{
  "model": "image classifier",
  "layer_scale_init": 1.0,
  "steps": 6900,
  "final_lr_fraction": 0
}
Rows from block 7 of a small image classifier, named by matrix and row number. Rows with one number within an expert belong to one neuron, the router's apart. Each number is 128 + 32 x the weight over its row's rms, rounded and kept within 0 to 255. All counts start at 0. Numbers have three digits each. After the name is the row's rms in percent of the matrix's.
Before each expert's rows are labels from the 100 images, of 14848, where the router gives the expert most weight on average: "top examples" is what is common among them; "place" is the part of the image that holds the peak. Only what is clearly more common there than usual is listed. The data: rendered made-up planets.
# router: router (model.blocks.7.mlp.router.weight, 16x192, trained with AdamW), inputs 0-191
# gate: expert gate (model.blocks.7.mlp.gate, 16x96x192), inputs 0-191
# up: expert up (model.blocks.7.mlp.up, 16x96x192), inputs 0-191
# down: expert down (model.blocks.7.mlp.down, 16x192x96, transposed), outputs 0-191

# expert 3
top examples: moons: zero; glowing rim
place: top right; bottom centre
router.3 073:106123104130129185121132126147147071207117188105064164138143117088130107109110128162128113142087172104092114151126136132130100119168178128119130132158150171051168132128079113147164104116164071166177156117127117095098165174087091097176126186181111104127174128125093110082141136118153164106111079113094162096115107126092134104088131150113181137213122178135131135154172105184163099115156105137159110138127149203087118154131091142130146160142124129084130141128057088064120125129205149097139068128143126115150127155103206136201119115188115148145079111165107153188085146128160128078
gate.0 058:115145148073093145130121143127084038109094106197124095178153133107170108144131148106158158171143123076176111125108117075126133192101130080120129126102091058136214211146166134065122162172088119097148156114132163143148091078156128153197150164139158136132189113146113148140133145126092123143083081090101142146106108096123128161013113150161088101180146145148144100137135112121121200099095080148149133086070115165122130144112129146176137125134112141056101156158142099062161116114156138140119125114166109133115137126124130117127128148178097052121119129108176119074125149157159162111
up.0 052:094107167138128170134110141146188113105123119154114122119084094142124074144130133147150129170079085100092112129129187124130101143123167115118150072125121128135115194181155134061148110098104139085182140148043155116167076126117170154154172116133128107101178179192092155139092095116086147160168046161098134109178098142158143160089125125125077115139129101172120067150115116130073094057112165151134156162133143146097086176130057158189124180064088096092182129120071145132142150075149125162161169146180128165173152120053135133127128137100150102128100111146123168103089156120095133151
down.0 057:120090119148176054130200102130099164101093165110124134166126104176104154067132157148062134098123122126165145157158065109149182132169149152152149150117146102189130115095110072188081175137129124152127065148178142145101184142117131129132129133140077117112112080150150109154113064128099090156083168118159102085092162096145134139173205058102164099126172139148100098107100141120159127193122145076095102146197184125138177088055178157094108083089145121123103069153108141141123111129114126112093145133091100114122204158118116149113155103065135130094132140135131120121122153169088102153
gate.1 021:128120107075155118141120122120072154149138145132126209093162113093129131105135159130173160088134158159158100147060115113054081154158097123077109108108055142204138142147149113137111157140181119104062129094075081190144102095154107132140140131130126144055120060112129146137169143125137119187108147129147121102116137156126119090143129179157167096100112203164056124092126121198133163128125131205144066147082099122090124175153102126103175158066141153119107153100103175118171108148160110137098113097110099136120199119147114136186151173108140087207122121129145124149124113094125106185
up.1 019:121134131161124064117165163150140088093117103138129119141189112079107115106162156137139138130130103123121106102098144143159147079093100118114080142107096115115115133070126131074130105076127184121082120145187135148107148164145120141139106160078085132128138179140089221086121155154082130106128094173153189156125120141098131135155123104131127143117160173124110144176142077197068112093116108130148198183103193136098148110116129121129121090146111178173175145170155172160178124159168006120077134144156069079112118138080039107116117179135132130105175122164138073166101123145124108106
down.1 029:144161120106149111150134110116126118046155123063132119141142088129105145151108141156180111112190105096074062149112117110154163089090064124076118132132086138132125068166149150161147097132140116104148202182114125161142150125172237119060151101140174090087116104153139166173082185115152125127099152159103147099104116095170111133133098144078124165176144138139169095107186178107174182113132122144129098166155097122170144141107073114162137106070124102108163150139118114102145128134177101153210096153105156162145072079089126145145064141107152164129156091153084121138121086143139074111

# expert 11
top examples: moons: two; crescent; lava world
place: top right
router.11 103:124170144110115180090134114115109078191143162124104134132135110107115056139113132190128079133057095130081096149126147145083048077160154117124122092171125153029115083151092112223157095066166133144185126152103157094122138136094144106124172181145118124121122123112135153094136143185188163128159071128085169136172134105116155112074089116089106175172098162148101184180100113144164147069138112127110073132136109199183096173154149151131151163166109114132154129153108134106155118146159112128130092139110090131182143127112129131161153128193119127151119119182095179147147094136121155145
gate.0 122:180141089151140153185115146150149122108145100131140133091136116134122157110121119173159083115148124144171115138161159098149116090133107160135165124135160106134143125138129117130175099169166129095152059143144089140109021148130138145074194061089144087197154146102110098105115075155133132133091124090136116128197091116166149111150200161094094075137147144165146104141117142100123057130141127094174119159148127156075056132016091111121115095141126145149117112180173184107123151079136162066120127128099119098130100124102099087167156155123172081185120141097131132095084203168171134122
up.0 113:126119095144121171192132128111138071092170106127125139108151119130114103152106117162129072111142103143168099150152146107171081106151131164148168142105118103093158168147129105163175121141171131071192069145127128154099074130121163143104178068073161120165172158093121098105133064160167166104096095098135095126173099108161133110121203134108128088146149144174148087138128115108100097145140131072150099167140149119073066140051099096163090098185089144166107118176185179078123167097162120073136109120135121081125112136111068106141167135147160070152094158117124158097079195174180121164
down.0 118:116166176106154092130042107106116177169005090174135205115123145120135071166106158124100138154126069108155138105118078129138124075129136158050181082167069135113052125157173135140145104086178171138090126122126134099172098147094171117124114137119110136166164205091168159110108099157160126151141166122152123104131118139162088133183152158123092150157194150147131117164133175100171171142114110119117149110154147080168104099134144165177125070110156089122106115166138057101097125090112098135137140152135136072133134076103178115119158100118103154121130114147122166129134080126142104133
gate.1 050:137114157075136165140113139105082072073067148121122116147150101109136126079119154084088145145166135136081091142120156121097109163138106170113132080150109129120159082137131191116097115108070172069114099122146110181084145150137117095137093153118139121169156140130104122160098121105118115154126122206125142158138121163135106104094139221103131123100181092150117102199101141104102146134160123064131127100113118072086074142123099085144111056166182124198164167203147125047127140146118166228146133139111130137146127121135107197142129144092137106144120100192153150095119170137206139155
up.1 051:098128132104185058131067128094115048071174178108060158192164093146122120079142125092064122125116118130106100186130120036116053127132169137177133105077156176115114128102149132171090123138110153151076081183121082119122183087131152161144147103087123130140131085147162179132092142168121161127134115120128111147121173139111079167167191121120129178154176155133117129110162163101114156184188103126129153154142140143116079107118104113163146080171156163182104094109077123110142160148106146172122108116127072153155130146122126136094084133124191070141092158093152158112107097102122135144
down.1 053:151148112103122170104103154147100119199061128116095125066131164109201127156129128067111098124104064166213135162143091130128095091157117100152102150132105075182110125161096121153128165156139133089154143141134188150095137075147042110081129144138124165155182153098086131148088105092131141101133131164097101130115143104143131136178110189144127133102128061103153099104116164100106099099125130082117137139153165199077139062117175156152165138112118089142164088157165111068127135151074138167142182148086097150177100068112171109134182156109122110188161135077103138117108149085157158115

# expert 6
top examples: moons: two; crescent
place: top left
router.6 104:062156148125122181080120101100135103203133177121087150143108117110117102137151130151112085104054133124089125148135141109118048078154171112122114113151128155049122130165109124178150110068157122155180114141118147089135135163081119115094174202123133139111124144120112162084162161169165173106154053140101147110155123066109142122063116142062086176162097127132104151182131103151195125080112118135119061133120097211151094176166132135122134177169091136159170113135129098142149138132121116118121137123100130160174100087117163122127132131151120179160093090165118196188140096096137183160
gate.0 084:190079118113120117156131166151117114093123120121070087082128129088098111069123106119163206152125124151151111115151142157170114114110123165124100120144087185116118183115160152185097167143166097140195122145184136132117117111140188152096115174153079133177139139105168150110089118121178207043111141184160133145169097163131112089100099138134119119167159142121089109141121194105168094113109119129130130061149145095057177151098149130115177117158141136057136057185128083103089110115140170103071110128178149152100087190091115120157149152144097082102168137121128108112110084122080096133
up.0 072:157164160134132108131138107121085155108099126080108151144133145148170110148139142089043096122125134147090122167121123065114138170187138141116133120138111107186152131135096095083098161101149169118132064130120152145152148116131136143139129145154156101084174150130139116177182113146080124142059081111051170128085151163150164163161170110124107143129138051103159137096121128108112144145103152112076113170158140148117156065130111129153112134062117144156068208086156131209187153089104138128198161168054122081141144105122154077117114099063143129135132119050116153098141145110170091200
down.0 080:106104146085184096080144084128087134098117078170157069179128142139141085145067154101163141136136132115150131122131120135070140167071223143133065173100117115071122119157125104087096087111063177134138175139206178134151154137097129098162149175122103145113134104159153146158180116101100137120110124131164103027149091143139207146127066124106117155131116155172079116130115136100141126080146143151083129126073168069156131072116128177075160137137083133107143138127125151116157105113155109169190108131131183119097115180178092135177125140147142151128115149145185131079102107115156141115
gate.1 129:091098126110101111152060147113078114101119108190133097123141099144116095115134148088126127101092104225158127115110113079130137123144147135139110120103131092153185176092137185091125146157114159083109181135064141215201087158125184102104113114104139150112076107141119097111108134154126130140137187147133089128158107101113117120000192147136081158113157160142158153095187113099140163139110153132158137132117100108103148097105094101114127169166161193163158122143136139150117145097170111157157145144137087161098115141109082142132057138139111111113110168107199140118183167135058163103
up.1 131:132120169122123193133178156144131214124096086188096135108112143185116122174090141121091069090082131176068140108139145118100160074148162145117121109080099077151131165166154139106157146139141085086122097076096111169105146093143092099186156077161102130131145123093104111050134086122118108177153082160119142112142158112186139173088133219117115091101116074120086083136112119156115148107167179146157169169163104133129133181200127132173087170153145089104188101093142111143106127100144111137137145096109189184110117149130079089088089132122157108133183145139150101149123100096147136143
down.1 130:129143182140113141211167111122091166101056123155093093120131126141148151111142109114186035106186127111105108122132150115177162119085142124154108166154177111208123127074147120121125102128133144129152144134113124167116110166143066124116103156143103089172105087135143190185114130111106074098087124122121125175142196122144106125182115077090119085097166096164088152137128104061138160128112159129121187142121128154109102168101114129170123128130075085075165138142151109120192132147151116082156166196198090099093188154110141139168067125113080055128129115138081136094131177114104147111

# expert 14
top examples: crescent; moons: one; lava world
place: bottom right; bottom left
router.14 107:078139149132108195081102104104110076189151184130115131129130082073135088128161110183122099110053147110071102174132138136092081088162196124109135096166132141061115130159103087188177109075160129180199132144094155087109128140089139108110166187121127132130118122148161168085148146217172156106158077152103143118147135068136153115043103131065079165162093166137125164174110128155136128080147099150107098151162116203153109170168165169126136178157135115150160108121096103128134136142113105127119098142140119147176099099131138125152141143156122160173109102172107163148132094114134155137
gate.0 104:135153150110118147126176113102127150110146185166198167111097155124106136167144166111138107189118116129145151103123129073150111104141125148130120100107104068145140080170113132100140080148145161096094087116158136129094152077129089153178071076194116163105184141097052086126135141140071099150100101073137160114110128150136123136176142111142179106120138084087133117134120172089127161161159205079078182108109137148138132140091134153121135156079108105136141175182134135116062052149140165163184093091147143091186111127163182112101170087103060145134118176127106125064183161088129178137
up.0 113:187188183141137186079156147121096062087130129085114127119187111106131120153151125103136112116179076122129140091125111069151170134173140124112157113138161074104163135118129068157132120078163136161141103100130150123097117095166109174124158130104103164089173134124083134086149102148144162109100129133081155105093129187131151183204099127151207115142112146133095117138117043115103153139077145117119155058108147151158183117059162228149149124101107132101144149157147090100107107097151109143120139074108131086104126135150193099140138075167143115127055161173133100140152092117187138106
down.0 101:109126131156146091089094122125153121111178157074107186180201130132062091127133144117140135158109139102155152123142104092125175154059153102181182105162163149111132099138100131151174116148184096131086116120162163145149153100148134188087158155106076124189108106166129162126115142172076148135162096119114108132170165201102083166092118124075107058146221125113096125108132134112150080145083079120118132150164128118127145125113065189118137122152143157150087108089122101139068186099152098180142099091137081118175115151132204132086124060124121109151071098106134103106161134110087123148
gate.1 097:099197215117172162181170106112088105080124103152134155125090136123111104131115093115149151150083118113132087105092083113139150102124130194134132150135078149155105115152186198138148189130167216104106127173143053201186126121154099143055108175116120096178102116172159158179111110154108136138099148118102164147144057149166149162184187121122053113132144110074106104141138120101171159157104167127118093077084128130131115045072147097118113099111111141156073148157134124086143139146096125146121121128076137141132084125100146139108144162118097077149124114116149088129127087098138132132
up.1 097:138192160092088155175134090153138069151164115065173135103106129119100142120142127164083168127077074133093111119104077095053117158127085127132146168126117115108185133097068133147156126131192136094139141144128056176151110048119173157080144150091116105178124144172134193146119093164123186152130123155074206159131132091153172127100159115175108133108132133145145140097158139129114133116120094152104143126173082122144102063116136144063172103152139134124114202160110115093142140188093122150123114174070148155190126135122134119099072145131143115136156103066091085139156056140146124150
down.1 099:090140061102129067126127123124115169096114110118125129161063159087157202133127129126108127114138160116130063106122069148141132141093170186092157159090137140203080169162157146153062117107096185148130137129118145129120074127047112190078101148131136118104138164122183125085087154154125101102143116130175091082139101134142138097135163175150163163160130162122099147128161124069115153108104106131166158221092195082151140141098129137132144178066174129132073091100113133168166139111122139069103113171076164160121075100163144108153122102066128147153170110123092142125143130129197117129